{
  "model": "contrastive audio-text model",
  "dataset": "telephone keypad tones over noise or synthetic speech",
  "train_examples": 39062,
  "n_mels": 64,
  "hop_length": 160,
  "input": "log_mel",
  "spec_augment": true,
  "win_length": 512,
  "tokenizer": "word",
  "vocab_size": 20,
  "loss": "softmax",
  "embed_dim": 256,
  "encoder_arch": "tc_resnet",
  "encoder_norm": "batchnorm",
  "encoder_activation": "gelu",
  "encoder_channel_attention": "se",
  "encoder_depths": [6, 6, 6],
  "encoder_kernel_size": 7,
  "encoder_stem": "single",
  "encoder_widths": [96, 112, 144],
  "text_encoder_causal": true,
  "text_encoder_width": 192,
  "text_encoder_layers": 6,
  "text_encoder_norm": "layernorm",
  "text_encoder_norm_position": "pre",
  "text_encoder_activation": "gelu",
  "text_encoder_mlp_ratio": 4,
  "text_encoder_head_dim": 48,
  "text_encoder_fused_qkv": true,
  "text_encoder_bias": "all",
  "text_encoder_qk_norm": false,
  "text_encoder_parallel_block": false,
  "text_encoder_inner_norm": false,
  "text_encoder_drop_path": 0.15,
  "text_encoder_positions": "rope",
  "init": "small_normal",
  "residual_init": "none",
  "optimizer": "muon",
  "muon_scale": "match_rms_adamw",
  "learning_rate": 0.0072,
  "momentum": 0.95,
  "nesterov": false,
  "orthogonalizer": "newton_schulz_5",
  "adamw_lr_other_params": 0.0007,
  "max_grad_norm": 1.0,
  "cautious_weight_decay": true,
  "max_steps": 12100,
  "batch_size": 256,
  "epochs": 79.3,
  "lr_schedule": "wsd",
  "decay_fraction": 0.4,
  "final_lr_fraction": 0.05,
  "warmup_steps": 240,
  "weight_decay": 0.0,
  "adamw_weight_decay_other_params": 0
}
Rows from block 9 of the audio encoder, named by matrix and row number. Rows with one number belong to one channel. Each number is 500 + 50 x the weight over its row's rms, rounded and kept within 0 to 999. All counts start at 0. Numbers have three digits each. After the name is the row's rms in percent of the matrix's.
# convs0: first width-7 conv (encoder.blocks.9.convs.0.weight, 112x112x7), inputs 72-79, a 7 kernel for each
# convs1: second width-7 conv (encoder.blocks.9.convs.1.weight, 112x112x7, transposed), outputs 72-79, a 7 kernel for each
convs0.28 091:527544540539517472450529523504481477499507550501445501540613593404394458504562590585536519522518424358405484511550516508490520449441448543582554484453490507492495455449
convs0.29 105:476504489464493521570483486508541509494484445411487566590535464469438424419446438431420420476513502461496543519468422418411380454482466434467496476553561584551499489542
convs0.30 095:544505510516535536521529530504489488497459511517471384390431432556529498464467425416557496448467475500581430429442443467467445510496530551566584564558554533495495511507
convs0.31 100:437446457476487509513434477479498505493517529550563563514511522478510517489474466476544568539501483475453500511523548539493503390438483479461510568598566550528519509501
convs0.32 101:617562502462440409444489533542509481469497532489558566551471436491462487524500465464416551586549536500482499473454436454493512542455497526491443417449466489497482473474
convs0.33 097:532545516483467468483482504496487505491469511557604581583543563532557569556515458421613556484487492487436476483469452450469468461461494504505516566512555565550508489510
convs0.34 097:482458443445465455465447474488485491521496502428444515472464460530529555571550525473483495491488482498506471477488498526577583474446425442472476511511526559573577565543
convs0.35 095:519515504487472459427552537513463509498516498427441460481454420469481527524506482497396501573553539512469495519506538519449424491511526497496472452557551492483482483458
convs0.36 100:569544492456471499495544514543542561553532480519530528534477513575506489507493497522600569506517550567500503527533517576675711529458453488497531582486466425430455478452
convs0.37 102:469447458510530501493496472505522532543443535548583561432461438395443456516594504426648542374280417518542556550529523584561499450379534529439417392511452480516480468510
convs0.38 101:495494490488477487552484460476486453457565580547490560583539512558505463438436430489545548489473499480448509480553568524480520516529582627569505535438471496489487506561
convs0.39 095:509511521514490458449451446461477505531533494510437426513571619466441459517529518524476424498587630625570663665613560555576600480488470484508533556479473511568602617577
convs0.40 097:515537507494496547565528551508481540622579418409452521538547486438415471502481544599568583573529435406422529497504497475506539434467466468501496487517518477519504530504
convs0.41 104:469468481493504509493522495522526534530524491490489482455440452543522493501501466463631602586548526539548518482460438433462514563531523482498512485587585547520472431417
convs0.42 097:492494456450496544535538487431426460430446469505526452438502546486522497431437495510421542530461501571574577540522495472495502468464497561575576508461479490469482517529
convs0.43 105:458431428446453470484454506478447420490536614606497405384482585465504509530528518536530373320400423455486469444445445453460475674561523464503544549480473435441509534533
convs0.44 101:453510556524474432417547475479474489551565417425457448420466554397419457482481476533576549502470473515551567550492440417404459436484485451443504549550534526541557549540
convs0.45 096:495501490463459481499551533507543604491442460503469447467416419579501439468497540462469481523533485485533530504483448457465504522500518560474476542527531534556511423401
convs0.46 106:535485487519531544553561494418453509571533393415463481504494471530459496536591606540410533587471398446510508477429425479524537600576484472484487546479540542502483489535
convs0.47 094:388366375403427456485485484492519545538534487499532451429466490467513529497468498567432523552534540547536490510524560575577524505477478454441440493456475494479462444438
convs0.48 097:471463484487465429404576529532517485446436413491515529520511560528535554538487449407508510510527546574545569493459494552587554488377354400452482540619594566537520515548
convs0.49 098:523483451455490533537574526496489526497494484438506492583554532489504437433481489504443457504500442475577545514505480472508529459463446418591587447475493513494521500456
convs0.50 102:434485520572596559518383463443450467471521500497513537493496499369435486484469480542537522480472421369357456478497484434355308408438497505477507519524513489479450442459
convs0.51 084:572520499488483499532478494515545535525490496484450476570553488518513535497455439442531541584595543483500491483467436405404435492494500498505513495535476440422435455441
convs0.52 109:435460497515538552576506513493495492495481433485504477508521420584582472432486498469521491490531511443400444515534513507464432473502533529498415390495513521563562529500
convs0.53 098:539511482478454435405526535508456427430462450479512469435470510493473428463532507472474507525536511536574472499478482510547610457453437424455507597508559522538548532526
convs0.54 104:537547536514505509519485496515531541522498453483503593541406434464548529475502476421422400399434510566601562563536480441490460438481575589554509547410445463473497515511
convs0.55 091:494496511525517491472547485462439437473507548512537547524491491538522521502505621720500547571550541544532500469497504479462491594513469486450437472417442500556584633676
convs0.56 098:492521508487515537537475402416472487442401518542552580549505481458530544532525486381560508468458432460500504484424408428424439505517478425396414418574543538551563519523
convs0.57 103:486460441434451462494535507491560573544509487473451458447519520526553480462491529502501393382472485464453516514519519553579543423533603567529479478416478479501540539514
convs0.58 112:535518501525561587569473490466480503518523554567479510476458455417477544566503432393574536418396479555650524488466440477448404605469454452481517525511523532522540508445
convs0.59 100:508519532553598571591431428557572464410488548522483490438492506478474468535628593506532528399397578530406459427427456481453424533597617512507601562497510525505472486507
convs0.60 104:451422409451464501518424407488561538473453479459474505548531480472536598542485459392533500454437426445500467443407415477515514569458475555525526532456457502538561534479
convs0.61 096:557543498479497507517474454468485487465515533469483510491480437457472473468555592531417449548546447409504471491482520522527560586509495459467502466478481499517511493486
convs0.62 107:521527520473457465491560561502467473488505483542470452456488502476454547562431415484519420369509562506438475483514482456491494561531497481565582611375425446450508554477
convs0.63 092:497538546517485480508470509533540465424424559542460447476497487538525529558561516476428380462512521479447416464501482446445461377436471456443437463485512531536553554526
convs0.64 101:575538508526569588556492515524522517481458582593556514547549548453496501498525512492735569509638659578496442475545565568533508542602638623606584575441439454506518508484
convs0.65 105:503497488493495484472502476461434436447516520461375407543611607486486508525528532506497449467540580572573455514510496478471463581560502533525553533463472518588619556483
convs0.66 099:567554543507470430403452499491502496490486409411408446448434422471495519511516511488734606448449525553531407434437470508533567497462433464458419395535531505481498502503
convs0.67 102:540530499467455515560520487465458475479497441509438417434442404559491416485521565571594500488507501474473482451440436418450510494543550517485502562448476503527531523488
convs0.68 095:367434499519501483471592579525484480461470548543562531484489526522503503519544557530515555550538515533549510500485463474485487485477478457515582521533531521504475478515
convs0.69 102:455471474464484558631544527558499500533572458497513524507392455584558521490482545532495501554496376412467528544522494470508549453455467585543436445493501498493503508503
convs0.70 100:520494505509458423440531495469444436451458505524482478530491515457433413428520629576457517547512447450430461490477517521543520506540531521451468511548524473499512528505
convs0.71 102:397412439525580609523479505533540483453466600561503492482454496529493506549497457503471432464496514509475507534542584577515497479546560573509469498517491493531500517542
convs0.72 091:500487491499486476503462480470487498472504533484520616614561565449444515491496459424425412450485541542443468461449465494484479505448498589555518525494453449480510535588
convs0.73 093:516523485464480507525428477505452453505536389383424476461498492556579518500534571519524507509550516496517423487562580573573579489432424486550559523604570545524500502470
convs0.74 099:388448522577592560520586569505467463465464457457447466489522553471594581512471514522447452533576530474441552536488448454456458517468462488519487477439445461534564507465
convs1.28 095:507551542551493497469538558531518540635641420440453427421478491461448449473491563645418452510489461456496548527462449485561718459465471528597596614515497557583593540528
convs1.29 103:528551575544528519526530514503479481457417528495504512546556554430409456479468450486619579532509503527545518449442454470499511584552501499483486469522493500531530542571
convs1.30 100:494517510508506512518565510518558582539530549518504499469459507468515494495557590591457448432408403473469611590529464426469477424455452434476480432593577552505442467494
convs1.31 091:480484481482496492470503492484494465460545530529569567478381322388419475508543551519437447473520551538475482453449467493510574511478470458484449433499536603639629596551
convs1.32 094:538583624608603561540525458454459503526515450458502540506494458445455477493502538563438499542591585496454446412462482423416417432504594550523539555373352398469497460459
convs1.33 092:495506542534535550552468508494503533540558517504465445402367395522544564541543550573538547556579572550534461448419438462543632518489498505496500543547547510482473501552
convs1.34 082:573517493473467468474464488443429435449435491514537531504525517553550559586553515498532505522582602550502536519523530549536500447446442448477539595622562515551589591519
convs1.35 105:434464475472463440428558495479545540569537526530537514541547549436411436489520526509579509479431428387413549533572554489501604381430469458429507504549548512540500535553
convs1.36 107:518509503488487441441529520502471476506517555555493483506518505520489447450451464473529531498498529480546597572557550501453462582588531495477499520536481464440471495467
convs1.37 120:537515527504545542520560620545543540477438501557467567506451481445487519550557582557502508449544552422438506473447434574504472512536543603560526505468465411500569581524
convs1.38 109:392415449481515554557536493449459520613616436496517490516536588530477459470489549606502507485426437481453504519491483511550644417460471495537592529455402485609641548497
convs1.39 091:483481481490459459458534456408410453520550504525499447426470540461510530556554536523504568624577539504504421429407412444469465514517511496523513527427452478458443462528
convs1.40 096:502471479510476484445505549547512485482554579584585535507497442519502515512476481515433444499530516519499460467493501478414411567470432486592655578535518471447462464432
convs1.41 095:494468480500515531522451433478490502500507497471466501541541523377433462515522527479423414451522555506462530466432468509476464500466476521538540563481497494489536547543
convs1.42 104:521547565556580586538454466563592506498531472472482472469473473535516461431495576621567473470422446511576496522471505514516585464471442504555543493507507482471498471513
convs1.43 107:385436468588597587556567569533531517464496541555522516526524549545507497418471554532608549508459472527534491539525500545560493494550513491489496493506526494488488466486
convs1.44 099:513499461472475491480519527510443402480528562573585531449429539478483475474471472508546547537508503461442505544489465489546621480452438481571685728456468444424463527522
convs1.45 090:475473498516487449450453477474503475503566592551504481472501514505486425501550556595461539569555536516500359407464471510547632436473524547572561564415392430501453491493
convs1.46 100:429504533571478501516562562557465470471442439455438503527532477487511537563523466451561484494437445523503421397410480525517469421460463539565481556498525485490475487485
convs1.47 094:496470441428439468479427411405426393409461523481465518524523495574576534462432435426458547563562584525460503485483480505520519401445507523535499458463447431460476505519
convs1.48 106:558528507521540523499499472466467448443431482455416443495484491531502449490531525464502491489499542514489609502435462479442420446442433451466449460530505480455451449468
convs1.49 106:463452459506477452413458499522502511597554536468519499548567540469466478513522552567551522458397403473511527475417416460539669492471468511507466386489478485555481553535
convs1.50 094:538533499490478479475626490420429461552589540528509501561512473489515549555556531481390459468475490510505509505475523525530583406479553639625635586418488509532542517545
convs1.51 083:564510462463436415376451474501519508504480575542543541507457384509471504529522514505494496551589593587524516484492497490486485528458458491492496483494523520495476489509
convs1.52 095:506547581582524516503430405436448471526536538501478498552538543449460541565542523497504472466491533567576393398371382545617582493525507521491481459500480453403412444488
convs1.53 087:511526516531502458486484490525546521520554533495445457485511492444459450480509502477562557502458480475482581424359398446456482529543537554554546474557532474473505547528
convs1.54 106:383439458496536563665479504531577547511557471453532555562534567506532533534541525578499476451444431474494476471476518517498567498513493459454511586520489481454524550584
convs1.55 096:422395379372375411436437452475496522566596482468475465456484501508513513474459478497485497517507480471463480513508514516516498489475451436474538613605591572621632569502
convs1.56 100:475474502559616615617455442434476494508523422424458517488445478432500481443471482501452464455469490446401486453488502526495442506451427430433499578515499517463438436457
convs1.57 104:431453447470444456485538493511466499486515495516514570537501488499571485456475507532486511484492499489459543546526521548523491509548546545509555621531560562561581609580
convs1.58 104:421358367426463457479478468580561533461543452459479479487569599527514503492499488513532525516497542526578547471487520516544585480505510463485590560604511487427499611665
convs1.59 084:493525527537542559543529456451468483530534514497443455482446481497525527481558504512501531505500510497473429456458443448473532458458448564525518494503454403385415429458
convs1.60 105:488467447493539522471417473538527563473385451459492490508516453452587567556553501532466441419460526521562482430490526495505495355422469503539511591518499517504512484468
convs1.61 094:476517506531498501492545537532529503513559571508519493541592572528502473434470477523492540529489484470495462488464422405429532544568557539514501461389386465482471487512
convs1.62 102:474457468511512515509523539493535510506469446490519521539519545499494462579577519530525470526512510568516485470527466529509520517623539525488531456473495470464449456542
convs1.63 086:456501510521511515517497409435498531483446428440458487490536567440441466481492436369388414496527481520540453500511502484442432489481460484497493473436391386413430458457
convs1.64 105:466508532525535552598491498497529510500537513504457445438417400442409441471476489492462492437398483604603502455422427452458463527554543509468438442523511484465468494509
convs1.65 111:451478480470485468470526525456381434516614568449425455449469538529580547501482467477469494466436449457449376391455477484472588534518495503476478484622549568542488512610
convs1.66 105:495532547535496477481575605592532471466507606556476429456499495471470489480475495522539497378335431512516604529498495508490469632585526497493495478507444418451506533494
convs1.67 094:420477546479440414420571473446530460495522537541540491493493485439469507478448472476522496437394428540599446509545520525510506441532518449473547583516495510496529508515
convs1.68 089:576552526517509494459460397399413462523517537521525531541529540509522542549562580521446481497503534533507438429423464496497458455457486520532521507586566558557551565542
convs1.69 107:517515510461475543572510502440468452476567474486581627536548474508494507562550530532442487540520549576491449486475477445426419450531576539571612587470412472522546517455
convs1.70 098:441473483460449411482545520483503516493504415421483487478456539416556481492491454555447455487559525501505571561542530499512565537441462537543591571544504497492548532550
convs1.71 104:596561598626650650687449438467512538515488501497484466519555598411392457484514567624490496498488490503561555535539521509477434486465438506520515471577500445420446469496
convs1.72 092:513543549530551545518385451457476486456472460539585627580523452477515526611623563518550544581616538473484487523583586574574557537500495521536549528371373445504469428367
convs1.73 095:489554555547478478470421498576578519479480531465470493537514564384366470478479486487590518454383484515489472468518518483429456448495469446487562517582522473504479533607
convs1.74 098:549570509508556600582531510487457453480546455413403450446491584459498421366432506595482467460466521514545495524498461450482506524518519497516556585570520501460448464437